Rows from block 2 of a small sound classifier, named by matrix and row number. Rows with one number belong to one neuron. Each number is 128 + 32 x the weight over its row's rms, rounded and kept within 0 to 255. All counts start at 0. Numbers have three digits each.
After each neuron's rows are labels from the 100 clips, of 14976, where the neuron reaches its highest value: "loudest band" is the band of the loudest frequency at the time of the peak. Only what is clearly more common there than usual is listed. The data: synthesised sound scenes: up to three everyday sounds over a background.
# fc1: second MLP up (model.blocks.2.mlp.fc1.weight, 256x128), inputs 0-127
# fc2: second MLP down (model.blocks.2.mlp.fc2.weight, 128x256, transposed), outputs 0-127

fc1.123:177140104157147102097178158132131114126111151121158133074139134122177090118158108138129139092060203086125106139137154136186125141127139105131139104081164163163087142106038160136070143102134149099146103108134113089063136145126041056152122128170129206167166172155147105113140129115108097137086134180066061127061093104111140109079088164095136139133118116136119101143119137123121169109155
fc2.123:156107076070079159151106162170117148109102084123015168083131156148135131163116163078114178152133069171161176167125126126189088138198121139141100094109133125105133104123107143117143112114163154155119143154126129155164136091142160168100096089152127106203123106153153143131134100166060096108078154134168083130190180119098133090199128116170145119128137068129111148133139124108118094126087
loudest band: 4000 to 8000 Hz

fc1.237:172137108129096075112111153166148083160171106118105172121161092145084157173168070067103132099065161126119104071124115106177154162140165151101112130098139110162116136128070164158126141107050131119118161139164131118069124171155072113133070086174137156111157126160074123149143125102141125060116110156122189174125138121157098086131056181089179120081115101083132135122153153113093166139137
fc2.237:115080136090116145126161157092128181147066104187095163123145183098190139120091133133106153122145128128183169109120144135126148115167086151125113072168146173135154094139125142140101094141143177135120112131109180151175134090168166122143096117102088108158108122145092105145153157141071163125095075177207060083081146081109152095174118127151096075103106080167145119133087051141085112176139
loudest band: 4000 to 8000 Hz

fc1.108:154102118072104130113182108122159080111116157156160072098113205168114166093075156136123153104139123141101153145102130174151070126149105131118097111132167137094167135170027171092067098108145168171169131108161064136117121100159111164122139132143137115123137062145150143098160133154103119091057142077134102152153108104070116115107109095137106134097151133180107106109072113173166176187148
fc2.108:155121097163124086138096134128120153122123169086084148196107029151069179129140070116110117143131110087171154129115148060066134118122141098143176135137106128111104110095157139144195160096140077146067074134112144088110089222126161135105137139151116126168148125093116114141145092169079159104135144180156163141093129107168095123198116101169144117118131160065139176152171141119141106116144
loudest band: 1000 to 2000 Hz

fc1.3:156169137078103138124143094151157103154192127118094147159128072154071165172128082107126153117120104154120140137147097109178107130087109168174084156090102125130083110152155138152123112130118136101094174103187092105125100170142066113130073095159111149126122101089109094108119112171182170092201134113156167169083151105153142140177082207068099152062156097116174132117188140155128091149105
fc2.3:124146157173087165172105120137073133086098136140090122159100054164133143098105165063157168112106135164160113158146116071118132155136156116146115115169142184134215117073128109147160119150145142110108111138061137136176101153136151057110126112109100054158191079088123099156101123136137157196083147124112140078150144056098111129148143081186086120107097104150093155134124143152121144175115
loudest band: 1000 to 2000 Hz

fc1.34:152187122144142067124117082119096149161167103135107145123087063138069138171103072117066109119126142098132156128136158131203116133136139132079121169087109073119122172124116152118121136118133141105135182191158164110126116181169090145117086124175205165136165123115079106138098091103135113113151119096163104100112094044172110121157093158112160165068136067082174160123111151131074148119101
fc2.34:145141095097082096084144115078151109057155131155145115170130171173137171097158123148106137105171123153134172152155109138113185125136177140101127112093162152136160186121141122115132145167132074114132109092159062122113096093166170133165055082156093164049104140120122092170099134108111131140159117127139105116157094155150103187096147141205118131096057141101126074117119111123221118160085
loudest band: 250 to 500 Hz

fc1.22:180115126118146098126154133160152124186106134109132164098161081169123114104149141185177148161131158084152177128063181141107088125113165119150143156120125108089106171144062104114100158103137092110112131179069142004128167138116121112111161125189140230171112145104084080080178173130108107100155150107161115107126128139120079090107109128097112115148147112135102132113143092085159109100107
fc2.22:095155154110103212154121124097110140094109134080083156129149140099164197070104168085098179110088127114110146160109145102101151181135120111153084087142157156073144108094174132160114054136168159109111102142123132152126120115145174114090106091149104103134153089109137111164142122158117204197127130136174100154111186092136093048120123119162157120182106096093088116076137101142163102188113
loudest band: 1000 to 2000 Hz

fc1.243:112117097146180152087150104135167149154141193113166145121127159168094128089193157181191156149114150117123137158154117205098111124106133127134094107116190134149057156117086083126098141079175146119116121089088117093058181140098078148173144104159137107144122044150124140121143167095138093077084130132060178142135140127129100112091137134119128125110120202128143142088086108135162179177135
fc2.243:111115120148109114112132115158093055109171065136111133128115081154142143167091047047106113088109105177149147176132141171125110099147118115139091136116109068148185164148217159136123121182130105091134106154106120146130126142181168110116070127148094143111143129129095116174065072157143123170139108120155077104192098138125079106137076158185157131152122056116096142138126157155129174153108
loudest band: 2000 to 4000 Hz

fc1.239:116118109091108091084107105134179160132183105105123158127112136172102155159177087119125124126111134137101151095135128105140157152112133154116044163070108106175068165145136169191140102089117098070128114144134107135088129153134153136173075104154127143117090109152140076168097070122109159092177121145101131205189125112173142162145096204087134128074157070088182151101137158140128128074086
fc2.239:085148146115109157183153127137055135096099156088088118120138114082195197062076145064139159123137146183144105133163090116083119167167082121175155093137136161134186063118142129149118085147133144156101148121093153186176138113136093059119156092082076114133143055116108152147157125172106134151097127127171112094104161081108163106119126115164084141140138129148084150114176131142147167170133
loudest band: 2000 to 4000 Hz

fc1.244:152086152145144088157136110157173138159134142098122138113127066132060096163183104096104129142168174190094182135130121087226109160164150101095065184081152126147105148117130126172133148115113132136136190083131139101128113121127097106098094157112142126093128131105105135146117117111112112080135127116110192209162080072191183150162190163121128095103089117091141153133134144104059131155128
fc2.244:136125069115154151147148150111095126127077063097118133120145171107167121132156121132161123119116150053127113078118110142098187114184119153115135133076118077163136233145125177126120128140136115118100163113119138123128139114127103183167133135060070182088077125146209132116088079081144104151193124103133092113085105101137067124157151094123172169133115175161105059154134095118152168111144
loudest band: 2000 to 4000 Hz

fc1.200:146128132183197128158121127160120139110136113054146137121087147167140141151101105162140106121122179059151128090073143178102070097107104122140134137142135067139115210086099088091136109130146139103121122158147174131116088105097159152099133148122184189154168112169068134125129154150099075083095145072154093168124036154107090126163097167102138096135132142139104111124091098159144114196172
fc2.200:068168172100095164137132147089133149075114173124145118151113104121122166081113137126091163150127092185086086156109170076113180167092098137135128132133168142129188093173132091088104062159167134142126123110137097194146098112172155143111106087104149113094146135114154129169121080116096169134085141182172195121141187070123175129106207147108144170106176120080107128115157173137156086121118
loudest band: 1000 to 2000 Hz

fc1.216:134150068093114110136056113080115096095213124160101105137094082191046144114154102155195131139115124169088171169116128100123104133119126125160107126116152118142116178150078132126077138186155099166161147145120060146108123208154101106136092136134174138132104138097198065143087126135147154149130115106115144184124165060135086128153127158112128156141111094151107145075086167099132127154106
fc2.216:150128090101169108120180102084103088132126134114152153109146124152113146131105077131130155140110170097159138070091070142015070126123155159094104145194119125103140192114135108099167188157134122118080050069125117143079133141136128122126067159174118090144140121119093149125103076129128128113157115140101112055136112138151124097108133134143069135185168101114183158095143107158188179155129
loudest band: 2000 to 4000 Hz

fc1.110:125116094145159084135071133142194117146172093150101135135147076089077107158137103094104092072091118111153199108155179094191125162223143160134114137117127095129090141090150131161130151100122110139099162095146099124132082183169104122143118163149173146108121167140145136212120128117132100150172116148121133200162114119158100103183129141115132184139107068097140139093080166087065093138108
fc2.110:126143138110070104114158112096107141146095170101152073139098117155188106194174102166160146151132086148093106132080108179128076108085170156084155158096090200131166110136148065103098121119095140088160162133151143115161146074093138156137145181127109088178168166081116125112155124120170136121121130141209148100061126089157164127114105122129169124123124087153146122182118089157207151110168
loudest band: 250 to 500 Hz

fc1.219:121081165167109124148099082125119149144161115139111219118106084120097156135109095120097092141079136128098137141116130110171145167158132110151090181061149134145079165111147176186150116133111135119091111099131094089134150145098112091151080087214118087106112101176101097164171144178169109085175110087153142170166174068144119135126092178113167150124170065147162102106129155077151104130084
fc2.219:115186143069119170186137157073089115106111132108056129105107160064156204115097130093105218141130086129191126152144096073091154155086114117149141094110145134136128101127115125076121110147159155133105144144127126147178112112137150073148130104121131114182174085112116150163118112163076136171105117142201125132122182063124150085149150095151170142148097094106109150094159112150162123209124
loudest band: 2000 to 4000 Hz

fc1.100:155157136169152080185102107093142152165158104160141122094105161134128090080121143101137113136163105087146157151109150199121129129153099151097095139103136050179124098138059163110107143070169077133143148153197118143117149141134113171106135102140152184164115187172100164130143105104049084114080142084114129150151103129180130093125159137141147180161173153093100186132077160120119125204134
fc2.100:133177176095111182135121166118135097118114134127114114135155083143146170135045110100142162152146128171123114144174131084098151166076127138195149109135138199139179064151130110114142081166132162106146078083160112141190114147169139106122100085143101063097135054105142116119113107185132140127166130146143186121118143064068101128169112132186094072147122156142092095113188108155150157157109
loudest band: 250 to 500 Hz

fc1.81:130158119134106076144136098162101117109101113109147155137102083157072123176158069145108170120139107158160162131068105116151084145148198126076141170072188094141113165150064124110159150109098162107141101139076129077122160146160150114127152146162149173148136179082119085181082152153130083149121114123154208132129132174129148098124175129133171088065106096093155115088121154076188104130078
fc2.81:120142143110107195161151097139142148150147135128105128078176149110170197078103120104139122094091157066104179081174122131067100110199159129166112057147102109140127103094159172150083109142111130141124101087083121160139148062125181106153091126133060165130130065152115134128136150165093202129111096179162083118141176120130129120149049143127108150171163124180124112139142114155160136087139
loudest band: 2000 to 4000 Hz

fc1.163:094122174117119084141153158140147134100151125119187153131081086174087151106139107185104134157116128153106174152064098167133000135151161136126123180085125095133098149108069162170138132122098143103140066169063122141151145113113172128096168128117189132123085114128117097151167107151145170127160143127135190121159140143155129093113160176122151147084112082115149159041130159139161137080107
fc2.163:094124152083068175141164172146142075134134089079126130136098139101120145114125126110134155111103161151149179164109122149105140177110159068129096070113127106143155106116127096134117083143187162057137108113119138111121103151194172097098127082171142156141147119128139108174108116175127176174130147193177115196191173102146075079155102132127191119158127121091119161081112116116175093212133
loudest band: 2000 to 4000 Hz

fc1.40:191185104158093064100154123070119133168125187161169125114120096172082081159147105104124165167160136061093139106141101153153117166154090113103123158088141110149081177100126124110111172094066144136149142139148162053136117153130069133188131191165160162137150122074101151140159107118099107144154100109117119170128080137183107078169123162107140143129108089173163141121126107148130116199170
fc2.40:166125167123121177178135156111095119059099082124146117152125092109200200108114166080141103104141079204147073151128130092145132109105138155136159127123144132080162112186155111124083100146153092187134176108127074101149165032146115132115181091138110109122148101147090138113097106121107168170090147106160120110106157115073156166153163087118144121145149132126080134074161180132171096160097
loudest band: 500 to 1000 Hz

fc1.9:145143077232156118120137109059145147116105111118116143111119063145107054191094108133141107096145122076109138127113139154179126139141194103070144146113101076118154110121078152096136205108173142093145099183120177086125101106101092116149166154137159169135162099105118073108084129105105119153124112134084105139094083176118142154143071193144131148153117120109122111093165135096123204122134
fc2.9:104170181095107175173137151156083102097092106130112151118137096130142152133083123077121154109131105171126106172150151060139176149089105126171084123086145169072167073138165104131109056158163155149099129138110113178181099117181159095079154093120122124162143114056125163151104112147074120175104112157166150144096172073067124094145140108157153117085127114113086135115194156121144122191109
loudest band: 1000 to 2000 Hz

fc1.191:131112108196146126107116126101155135132135118127149124082143110158146130144155099148126085139117093103078117126053106171168147085167146138116122164054152090122108169184122141116100075172167098115107147163133136083081186154121040126148134094162109121136116132144128159152165110123050158103093183131135198115174097143127119140098099149181091074153207137111130115130075216147137147135140
fc2.191:123162112131147117153155132144079068124127094180122159136116107097112119109055150078142093119147151151132117135142156097137165139170111154179153073145094166117176132105101137104164088104114185165099140111179123164119111109202083050143179081156143120145195116119042138120093132161121071132161136098156102149122158095079133063172147114181141088132069091126105084141158111111112155162122
loudest band: 250 to 500 Hz

fc1.159:135146120135158065100133149140092109114141183088182131103100162138107089126120072149137143153123173143101155138071096133137061078185194133089126130107147070119124157085076063174104118080086150140133143151157169102098103099127112144141172165126169178114111080155087185088108190147165175071135115108174148160140073138087106088124141101126143109147137095174148109143105144153193150116110
fc2.159:111150127092134148100120136134182180123157142173133129137097159116138095063104133137165123076070131095121154148083085180084181105193150095146097120175126058165138105196118105107140167112130139140123149149075146165110157089191083081118133200111115150138074115134146071137195117154124152109149109188103096170131142188116145184146149151124103132114124176103103104105095161084130118176163
loudest band: 1000 to 2000 Hz

fc1.63:131093117130158106169152027113152131114183126155084148102082112159077118134170154156160056166111143165096151084095128131155102158137142096126081140039168111153084135135035151195069150106122139073122165115169110086143112132142166109144078139154177118147141073111105079167137118120079132095098108117092117154098082144181139136144154152128107112138111107160183146134147145114122121141154
fc2.63:121102103142156151121127112089068116094127098109110108119127148095151142121136155139103147171156173080104160111132098124082162211104144147162181120106107091102087222122127171088120093111182119114117129094190090087154130131105187157134148131107135125069142084163151115131097125136174117168181184129151085175127106135176140152116129094120146089216075139163059102109092121137181108127167
loudest band: 2000 to 4000 Hz; 4000 to 8000 Hz

fc1.55:140095160110167104101080189142174107125139146108168156061121134119100084109167131096142103143126075110083182165055104108146069129158130105114119130088172102161149172092092100197096151165076128137155122128131106143149163183122098156106122125093130163181051093178177126155116154198116164095127128154149146150191136174145125114094099161115176074116116156094135107074102124121140128106105
fc2.55:175123095097104115140118123085152115132097093157109158184151148166143186094189120121174151071146146089104178114137091160117148101168148094131083073157142088106110157150097130044171126111103086167096121159087133167144118068074117097076159148108121164128201133155088098113204161100109141135092068179145136125145122100125078103166146122128131156109115136119152144068082172142109130166156
loudest band: 2000 to 4000 Hz

fc1.133:096167169111112118166120130114118157108143074111101202153103076138103221090114098146103137112102149176147181103147105102166130162154086125115100155057101145166115143109145189196161088154111140064151100114129091137125099157154156079136077156167124134075152096146152073190109119125173126135154065115154089141150147123161132185132127186112115125081110099089145107101156151089159104115156
fc2.133:098171133086134188199138128115084121125113145116109102134105121074126135100115123099143158169145100090123143157115126051107137151061155107149117093149160121118169095118136087083141093181204156137113094135073105133217077165155179086071144133099154100147172064080128150130141126143132147147178130183175164168130174104119143097144119094185132082193121123113136135118154124160134097146157
loudest band: 2000 to 4000 Hz

fc1.167:142141160149112040153100107149096129094145096120207101091115112180081149117090117124121079145133113080149178130117167140138182152177148131086145153105118087144128152149117160166099165120085156130164188189113160077176116134132060178126116114167179178135167121108128106113082087172070123126113130104120140166140047163154079152139115163177128145121090117105148084091121135115142180144099
fc2.167:108147077176117122141102193150127104104116143146154116135151083166121126145142106149143088110142099146148149135139168122133116130105142188096159112093115111193124094129137129166098198134093114124119085073161086136107129165074099157161089086160041162140068106141136143181133100149112135142139144094088119107155081182079089152094101063163049139150112123127080144133052163091172064124127
loudest band: 250 to 500 Hz

fc1.122:181132216170091076105127126083143120103127132163070123171106083158090068195143091078081140094154090140108128118160152108173149151127104171154072170133141143095174141124172102127141168181142128112093128079159157114189065168134087114148062144163129151158142123078169138153095126098121134109127112124091142201136106160130120131127077136145115133085169078122138110105089115095116145145079
fc2.122:158161113042128130184162157136087174158137123169151086090190126081149171131106091161107101121143106119144123110138136077132179115094113143156158116116175172128107055174087101111118085136099124128106117135127132175121059110172137085112205068076093102080141147130108157096154102131093138100151130144148170113082147140078131146184198116107163111121122136130113098115213134095156099146130
loudest band: 1000 to 2000 Hz; 2000 to 4000 Hz

fc1.88:141097091125199118125091110133128121176174095139090147111129116126105136132144128128122101078074159079102136108138128183129109134164155138139062117103102150123047182130105119155141126103173127134093105125124058102147153215062064133131091068208156142120164116120101101148156125138104089130120094111140167200145120101142079135185117187106124169094155139111159077096107137097172169138115
fc2.88:116168124131088124120127140122089088098113105128143131099110156156106124140076065127106119126134171137206082138154129189123162119086167173145190153085112134153200148090099137081155155163087075106149106143145148120113130100123150104157115114166087092119169135128139128177075077112144094145121160125141134066118070149148155074093123119121142107123119066074119097189111177176200132185188
loudest band: 4000 to 8000 Hz; 2000 to 4000 Hz

fc1.109:073158122106125073166111100137147099132169131135162166122108163142049194156190088129132157162139086204116192097042103117117096117170208129137082175112164120143106124115103106137146131112113136117118158145081115139160175156180108134111093132117183133158124111134107093148134144168162148110146114137125165157144122081121114072127134138130150199077148072118164125064091095095156100152105
fc2.109:143095093118127118074095167166149101104153182141164151071133143146108114087175179159081131094106190123167176113116121149113147134148185118113058068179096068116088139082107097174087134077134167136145118105115127133085140103091147168128087160168100157134117115153105105146171154096143180160105114177083097150160158117161136122137105156147093194142135175074141144124086103111153149206124
loudest band: 2000 to 4000 Hz

fc1.95:165143125080103113097114117132166153142117152119113111143107096154082060165148120047078123066110108108141147146174142094139046164179137137122069144111174166107103133130128113182105146119088164080149122105135129136150146192138154136164096129089136160100112152101123090187145141113129115078145084119150165198073122087173134171179100197060159133102120125103146128157176122112085102160108
fc2.95:115149150117093155174169173078095139152093107112103129116169066088130211094071092090163123140137113173138099134110133090143172129125085119183119108094169162106168095155111096156084088173158135109096126133094122193193128096177117065073178088139083095161199101101081152111143117148084144168116129159176126115111164080094149097125123134156128127140126131122087131125177146121152140176111
loudest band: 4000 to 8000 Hz

fc1.103:172137094142117082180166127131149133156175135135106130154125088139063117193159066110126107088106078150124137172119179174140116131183161139116124188077158100141125179123142146143163139121081136123113167128137142098144108137183068092137037087138140152116109151139115079127111143113136116105132156121080174167113059130141140117122124186139156163065170112098161084104150210085128179121090
fc2.103:113148090187119085085136148169094150154126143187166171087160109073194137112123136144128097156203149129112144106162151098098163099158138151141162083154101146127160142141104142111127109136072117164173118108133143152032175081084135067074186153138056116059124102144103170159138096130083132154094177125113096099165072172114079156155094128157085123136123127130129107131097129135107116106111
loudest band: 250 to 500 Hz

fc1.231:104126172060118067113142102116141139145143104175069125149099108142104117179163094135128100127149134145097187150122095109183077129167131148144066154113110097112084127142136148154110151138070190067114158140097084145109131163112123148159117076148144154092124136136106069172092161145210145088218081109196143122159146146110140117187128143122161140095118091096164118084128151092133122063103
fc2.231:126192171115128184154100164121107135160082158112112159088116097083157197068140149109140169099112119122142155126117113095119160101126135109183125095117099190103119093126184084093119073189198150111103109107091139110162117156162139094087127117098133103136132074079132096122138123136102196188141098146152088106154206061077151096130110095145115146125164087107077145098159108109140122169168
loudest band: 2000 to 4000 Hz

fc1.35:144074124136134123185111182125128109156126165209164112114073146064161123097154145159135101134134125148133166137138151157227155104172164068142144147156118093113137184082083177184143165081088074109114122095137086129159149090128127184117115072189135188157142069080138178143106112120118147131102096109087165109113124116191155107142150099086137112134077116120119137100112145116143103152101
fc2.35:134179192181146134135131126103082129126055138132068093102164152094201140097109113146117181090107111170133100133177131061153119146109165096134119167120172103151150101174140171091121051141136177150089155131108111144131147125109161150098112131095141093178108151130155131130127053132108140082066097107182114105154134075077115155166099109135128099120131094157112107115206184075121159121096
loudest band: 1000 to 2000 Hz

fc1.186:160189158148123105140128140161123149167122124086136085088081162134121104119137088142158170127092125136122119141103168220123185107088142102094114166112167126132082150115103170076056142097099157069149104159110095077056087114139088136113149124147125147107068134132107178144092124139095110101086134155155122117115171185122097120137141099129158192077159160134159201137141131188130188183127
fc2.186:139099089114068160121130137117127202099135163150117124136144142119163138099093106089115184081115133178163114167118141040156126157118119136152126067105105186120130091142167081142138122129141155123138093093139128176199142108153177122125113085119113076179138035142112090107135099190086131143126141135140097128160172090119089067128108102200072130101103154162097121085156115123154118197106
loudest band: 2000 to 4000 Hz

fc1.132:190099087220180116121106113107143049096118179126182113087172117153150116111121134130139114137121102144131123091129133163117105113143146075104188172115153125143174123142066108094081176138132078150103097110194147057125144114101078126112128137145189137169160126135133117074100094096099116125117171096086154199145100183170139117096123143137127081188097099136181138138105114115157170154141
fc2.132:128167200084064162154097149164063159095118112163114149141135115108154183154085112096132117114092082181080105142124178053115137129115109193138120153092168134121155089170179107094152100121141165140054138121079126162168096090124182100140143126122123148153150074095137121117131101159093165124086127133166152095156169060072139093133157070128177096135153148135095152133177137135131113171114
loudest band: 250 to 500 Hz

fc1.176:131154129172094104135058157143167117120106109088118133119145096194115108103122117169154092121106147081105084165122172168150139106131180152096140144080156112100143135131092151094127133108147100132169128134134175071133097197128083100132124143141148142168166122129072153134109122158080068056115163112022140211134052144170092113138144123156163086131155149123116166114061147141121168097145
fc2.176:119203133139089128149162176090102119113129158185129078073117145089156170127096145160103132114147108166173119077120148075103202172117061112148131131104138158126190091125141110091081106158113181124088141132141109154106080089156126103159172052135091129133084123131109148136146131120100129149184163066218114125118134112117158120109212129162148155129112116102128087093159129101161098175110
loudest band: 250 to 500 Hz

fc1.75:151086071119145121085105146143156163119121147135122087114128167122086088163123168166172089152148142124071133062105164126169085160146134106167128170085137159115143185166016143149095120085155131132068198151151140111121113123156113069130138176178143163185174156124149164119131160141098134090108148082093099121122058168163126105153077150139124076125133127131155179144120131132122166170163
fc2.75:091117123090159149178139116095127099087080095075094134148084120101119136161169148084120106106139116116123185141149124148130173119092152138135107108160092089098150208118144170108147096114148103113134140116101095092145098131155134199144219140124147150152138121186183133049091133090190116188166122099115196136077099091083100172138147103121115074148088131192119115068116152131152105114138
loudest band: 2000 to 4000 Hz; 4000 to 8000 Hz

fc1.6:157136141128126105140108163173140115129118117109130145103173063146065124193146086091167054173126098145152209128091079157153088167083164086093146139101138110145151145129069096139107188112092105142150100159144138104195107108146110131158122100068128132156122172104140121165090160147117141066117093145139207151100106184121043091159127138119173090132090111142123148122114172097120115164110
fc2.6:178169116120133145133140109152121182146146107092115143119113184111168154066171138096141161102120163080140110112130140191107135119166109152090065125164088094143119128139117165166116104055100138123117088142120129106063137085044100089186160134103070212113103146183103152129167133125110111191092168155104059173136116162131174142113146064085106184103134113109125112142146132116116123104151
loudest band: 500 to 1000 Hz

fc1.147:167119132153102059150112088142139126124165093117114097131100072178055142183147085096098100109125064167084167154123135131183111139168149143132135186043141120143135152139113186119147125147118136145108171136151134105128124177129075146147057142159192124116169169138080087129091160118114098083111140079103135142124054097158148126120075164158152144096153117087183135117124182125153151087087
fc2.147:118156144157112125175113181097112086113152129149174129143176084096196183097079090132149110122202124138193089141143162103100198142150100182209146105112147132169154048139093164150113100152066134157146111148154147161083115117158151123129146086137075169112097099138081169126121141108115127152127164104147114119139099088063087150141147131166102124110065125080094133135098143130123155117069
loudest band: 250 to 500 Hz

fc1.173:167088068153132075140106095119185174140166133157130116111108074145057053152160086099105148130108141183113124095117097105165072194160128132098081166107206098148116147126103143145135161073143122124117139109190137151169090148125149115142109162171165158108131116110120111191112082084089118089135101111111117176109075127146118128155173141108132102092080109111194132075159140075092110150144
fc2.173:152125129131159142184159133070081088108112076114137159195136119083164147156198122125107133103159144134141138139156145077104184128119156164162099150145129099122137193152118150091133115075151170065139186111126102078054123108093117185094205107078112153117086102130136183112110132126046113143176103124125164128086074121175076132091161102139123160159140180147121108158126148140124114137160
loudest band: 2000 to 4000 Hz